A small sound classifier, trained from scratch: norm batchnorm, depths [12].
Rows from block 9 of a small sound classifier, named by matrix and row number. Each number is 200 + 20 x the weight over its row's rms, rounded and kept within 0 to 999. All counts start at 0. After the name is the row's rms in percent of the matrix's.
After each channel's rows are labels from the 100 clips, of 14976, where the channel reaches its highest value: "top examples" is what is common among them; "loudest band" is the band of the loudest frequency at the time of the peak. Only what is clearly more common there than usual is listed. The data: synthesised sound scenes: up to three everyday sounds over a background.
# c30: last pointwise conv (model.blocks.9.c3.0.weight, 320x320x1), inputs 80-159

c30.252,113,194,223,236,234,216,247,178,212,165,224,191,217,205,216,187,182,229,235,210,203,178,211,194,235,190,189,172,194,215,208,206,234,226,174,218,199,180,214,197,224,196,199,184,226,172,173,162,196,240,189,186,211,184,176,230,221,198,179,208,191,175,202,196,202,205,168,189,212,187,172,177,197,174,240,223,188,204,203,225,215
top examples: speech; first sound: speech
loudest band: 4000 to 8000 Hz

c30.203,093,150,182,173,213,213,185,157,211,169,196,202,215,168,245,193,183,157,234,202,195,237,238,229,206,181,209,179,184,229,238,225,224,234,152,196,203,215,193,188,180,181,202,183,235,152,193,183,212,226,158,207,182,219,206,234,211,169,196,175,202,201,205,181,176,203,203,195,185,167,194,202,197,169,202,203,188,214,187,226,189
top examples: chatter; speech; stream
loudest band: 4000 to 8000 Hz

c30.98,113,209,182,199,219,244,204,218,201,197,183,194,205,220,184,167,193,220,205,199,187,232,219,197,184,189,210,189,183,175,249,210,197,226,191,201,223,188,190,197,221,232,205,170,209,166,201,170,189,233,173,228,216,183,161,234,239,193,181,219,205,155,210,189,191,174,166,207,191,215,142,194,180,194,213,187,197,213,192,207,202
top examples: speech; first sound: speech
loudest band: 4000 to 8000 Hz

c30.269,074,230,206,190,194,203,209,217,229,192,189,177,185,235,186,193,225,203,193,194,144,216,179,194,241,228,175,201,197,194,175,190,227,265,187,199,218,205,208,187,192,173,211,207,203,205,222,207,187,190,223,200,198,221,197,188,227,236,214,197,207,218,181,243,209,166,165,198,212,193,196,183,209,221,210,164,193,205,209,217,214
top examples: stream
loudest band: 1000 to 2000 Hz

c30.289,120,192,196,176,192,194,223,179,198,182,192,222,237,147,182,189,200,219,192,209,216,178,178,207,197,186,197,188,203,194,198,212,178,154,200,208,195,162,207,195,198,180,178,185,191,220,183,175,204,214,195,177,226,184,202,205,218,190,221,173,219,192,187,190,211,186,224,209,237,177,195,238,206,219,178,177,216,170,174,238,221
top examples: number of sounds: 3; water drop
loudest band: 500 to 1000 Hz

c30.238,105,188,225,180,201,222,196,161,210,198,222,185,200,193,216,201,205,165,203,161,162,157,171,180,220,206,232,185,214,216,181,193,202,195,187,215,185,179,176,210,190,225,196,190,197,214,176,198,208,189,209,224,190,184,202,207,163,199,198,217,233,189,174,186,204,207,179,215,176,196,207,197,191,203,158,220,170,192,184,191,204
top examples: sawing; coughing
loudest band: 1000 to 2000 Hz

c30.229,111,197,204,187,178,214,179,210,197,182,217,204,203,221,199,224,193,206,191,170,177,185,221,197,213,200,209,206,248,180,209,187,185,178,168,183,175,190,164,276,160,217,190,247,185,213,204,204,189,179,202,212,170,221,170,163,160,196,173,229,180,190,203,193,232,215,178,197,209,187,203,183,191,195,192,220,213,175,204,208,196
top examples: number of sounds: 2; glass breaking; first sound: glass breaking
loudest band: 4000 to 8000 Hz

c30.53,110,205,199,242,221,220,241,189,175,221,215,191,180,191,240,199,232,168,218,192,204,215,234,197,219,202,216,205,204,212,216,233,198,191,203,211,198,216,212,226,174,185,232,214,170,185,214,205,233,173,204,197,182,220,185,204,203,184,244,218,204,250,200,199,181,227,192,205,186,201,181,181,226,176,228,248,215,216,209,234,183
top examples: coin spinning; first sound: coin spinning
loudest band: 4000 to 8000 Hz

c30.240,083,205,192,198,199,171,210,180,228,184,236,185,183,153,200,208,208,203,208,166,228,218,212,201,206,170,189,168,199,214,210,210,177,244,191,181,200,188,190,197,194,184,215,186,174,205,240,200,197,200,191,201,196,215,186,184,232,195,214,194,218,231,201,223,201,187,178,173,205,218,208,215,203,194,185,201,171,206,177,192,189
top examples: number of sounds: 1; stream
loudest band: 500 to 1000 Hz

c30.177,113,200,208,222,199,191,197,217,199,209,195,210,160,195,171,201,189,203,176,186,229,156,223,202,191,228,214,212,196,239,180,220,179,213,195,222,203,209,155,226,225,200,209,212,197,212,205,212,211,212,193,181,160,237,137,175,207,209,157,176,212,173,237,196,191,219,195,172,219,210,202,179,208,181,223,196,235,201,167,179,182
top examples: number of sounds: 3; door slam
loudest band: 1000 to 2000 Hz

c30.166,105,183,205,200,193,176,171,202,190,185,245,179,184,225,211,209,173,220,187,233,214,168,219,195,190,192,213,194,195,189,220,210,174,205,192,209,208,219,195,214,208,171,187,197,196,195,186,196,209,168,178,173,192,207,197,213,210,213,183,195,195,173,212,209,198,206,246,186,190,219,207,175,223,212,197,213,202,224,182,224,204
top examples: number of sounds: 3
loudest band: 4000 to 8000 Hz

c30.261,109,229,217,202,185,198,189,174,200,220,204,194,197,202,237,241,226,205,244,197,188,169,207,195,187,212,198,235,185,216,245,191,222,219,172,198,189,184,190,219,195,189,166,227,231,157,207,214,218,197,218,210,205,204,204,240,209,190,196,199,172,191,238,200,232,174,193,205,159,178,192,215,220,163,190,208,201,211,216,199,182
top examples: speech; first sound: speech
loudest band: 4000 to 8000 Hz

c30.312,073,185,194,205,183,186,232,218,194,225,202,215,196,208,224,187,209,180,224,226,203,228,193,206,196,217,183,208,192,188,183,198,224,169,171,190,178,215,183,191,175,179,211,213,233,247,183,189,221,176,182,176,175,214,179,228,219,192,204,162,198,224,221,199,161,169,215,204,216,182,185,194,189,188,206,202,164,214,171,194,192
top examples: number of sounds: 1; stream
loudest band: 500 to 1000 Hz

c30.185,090,199,199,209,198,211,220,217,181,227,180,193,207,227,182,186,240,208,187,206,157,193,189,228,164,171,197,176,238,205,160,243,163,180,224,191,175,216,222,205,201,171,181,201,204,201,177,185,194,204,189,175,208,197,202,209,178,197,180,241,236,189,187,201,190,204,200,179,205,221,182,207,208,203,175,218,236,235,236,200,196
top examples: number of sounds: 3
loudest band: 2000 to 4000 Hz

c30.208,089,199,186,203,238,177,170,204,190,204,218,199,168,197,203,200,164,165,210,221,208,188,224,202,209,221,194,191,222,191,179,216,194,242,202,208,202,168,182,194,241,217,228,205,184,190,218,215,183,204,219,191,185,177,192,199,190,198,175,204,202,166,211,206,187,256,186,185,192,209,203,193,196,163,195,217,175,187,165,188,180
top examples: number of sounds: 1; stream
loudest band: 1000 to 2000 Hz

c30.86,114,221,196,190,189,213,211,204,202,188,238,213,213,157,201,189,165,197,239,243,193,208,206,196,192,214,194,209,187,208,202,211,200,202,209,161,197,204,230,182,188,186,213,188,227,177,178,186,182,148,192,162,184,230,179,213,210,220,200,199,202,214,221,200,228,217,195,214,191,234,222,181,235,183,193,196,187,222,185,203,191
top examples: speech; chatter; stream
loudest band: 4000 to 8000 Hz

c30.262,097,134,208,172,219,202,239,215,190,192,194,185,187,201,183,205,207,253,179,175,175,256,223,170,223,233,183,153,210,179,209,186,203,211,176,162,180,211,189,206,219,226,213,219,189,205,222,215,197,203,233,188,198,185,197,207,192,221,199,211,220,206,185,155,204,172,200,220,236,154,202,191,207,233,199,160,193,198,223,180,195
top examples: number of sounds: 2; stream
loudest band: 1000 to 2000 Hz

c30.75,103,209,171,174,245,246,212,176,191,191,172,215,248,185,205,211,187,200,218,188,216,234,211,216,182,207,205,190,194,196,197,213,209,191,210,250,222,233,202,183,186,213,225,189,212,187,174,195,205,187,206,156,236,212,217,185,197,194,181,210,168,215,218,218,223,196,169,207,213,224,208,180,201,211,223,176,215,223,214,267,198
top examples: number of sounds: 2
loudest band: 2000 to 4000 Hz

c30.68,091,232,208,183,205,215,194,217,192,219,170,157,202,196,224,213,186,212,201,165,226,203,186,208,190,206,244,192,178,185,188,170,208,194,196,216,204,204,183,186,191,199,203,197,218,213,189,172,230,195,239,205,179,182,187,211,236,210,217,203,169,190,217,207,175,198,221,190,199,229,191,176,197,208,201,170,232,199,210,194,183
top examples: number of sounds: 3; laser zap
loudest band: 250 to 500 Hz

c30.34,097,185,205,218,183,209,210,186,185,194,170,223,233,194,183,205,201,190,160,188,206,190,174,193,245,210,226,231,196,184,224,192,173,222,214,215,180,167,199,186,196,202,176,226,210,188,196,191,180,153,168,207,197,235,232,199,176,182,194,208,192,207,178,186,223,206,241,194,218,193,201,186,209,218,248,227,221,199,213,190,197
top examples: number of sounds: 1; background: none; water drop; first sound: water drop
loudest band: 500 to 1000 Hz

c30.114,105,204,185,200,208,223,202,187,192,199,195,231,227,193,208,220,210,225,249,223,204,205,224,196,195,199,209,195,173,179,163,219,226,234,208,184,196,199,216,210,221,209,216,199,205,168,184,178,183,207,211,203,240,176,206,229,227,221,196,197,167,166,196,166,201,194,185,189,219,215,156,150,183,164,208,197,197,211,213,199,204
top examples: speech; first sound: speech; chatter
loudest band: 4000 to 8000 Hz

c30.253,102,204,209,181,180,197,169,155,187,197,208,191,196,194,192,209,189,222,202,206,204,206,228,196,180,162,211,225,211,223,203,211,193,222,214,187,181,196,194,194,203,201,181,186,209,177,171,199,214,196,198,210,211,176,180,229,199,223,204,197,188,189,197,199,212,184,155,168,181,174,186,203,183,211,225,198,170,246,184,185,193
top examples: chatter
loudest band: 500 to 1000 Hz

c30.38,093,206,216,193,205,165,221,200,207,190,197,220,199,199,235,192,187,231,189,196,170,190,224,186,207,168,172,214,206,191,205,226,199,156,180,228,190,190,179,203,229,206,189,201,210,187,224,189,199,197,179,204,208,193,193,255,234,186,178,232,187,219,152,211,204,223,190,195,176,193,178,200,201,189,222,209,197,146,197,183,206
top examples: chatter; stream
loudest band: 500 to 1000 Hz

c30.284,105,214,174,220,193,166,186,194,178,204,184,206,200,200,214,176,208,194,174,181,199,206,183,222,202,184,215,214,209,235,206,186,209,186,225,199,190,187,210,178,194,189,216,192,194,191,180,174,233,163,194,165,215,164,191,176,215,208,168,231,184,211,186,187,188,202,201,149,163,187,186,227,196,212,177,197,217,193,217,172,177
top examples: number of sounds: 3
loudest band: 1000 to 2000 Hz

c30.23,087,199,242,215,179,177,187,197,225,206,190,180,230,229,194,204,190,203,181,229,187,204,168,197,182,226,198,213,217,216,168,187,179,190,227,204,174,196,192,187,214,194,211,216,218,245,199,214,192,198,184,166,187,199,170,213,204,182,157,222,181,182,228,205,198,216,201,209,230,197,237,197,201,217,203,210,210,192,197,198,150
top examples: stream; chatter
loudest band: 500 to 1000 Hz

c30.305,115,171,198,168,194,174,173,184,191,206,182,208,194,194,193,176,222,217,225,197,225,207,172,239,211,172,192,221,175,212,172,180,169,178,268,197,197,209,199,186,230,188,212,180,185,174,180,207,236,248,212,215,199,193,223,200,196,216,207,194,160,198,217,196,221,211,191,217,199,195,208,230,177,202,203,203,218,165,173,182,212
top examples: number of sounds: 3; door slam
loudest band: 1000 to 2000 Hz

c30.128,114,172,202,197,191,174,180,202,193,200,207,209,189,172,223,201,201,169,186,222,184,217,183,203,185,157,178,205,203,205,244,224,153,194,204,217,219,210,218,205,189,204,180,203,177,248,191,207,189,213,203,236,207,201,198,226,175,224,181,191,179,233,187,221,167,154,183,224,220,182,206,218,202,215,218,201,211,196,190,162,196
top examples: speech; first sound: speech
loudest band: 250 to 500 Hz

c30.143,105,169,202,195,202,178,218,198,207,213,196,207,227,217,246,222,169,208,183,186,219,190,181,197,169,205,199,212,198,218,203,191,226,202,220,217,221,208,197,174,215,220,220,159,184,186,181,176,202,236,203,181,199,170,213,208,197,235,188,217,198,193,156,176,206,185,181,195,191,192,184,167,223,227,221,196,195,179,192,197,161
top examples: number of sounds: 3
loudest band: 1000 to 2000 Hz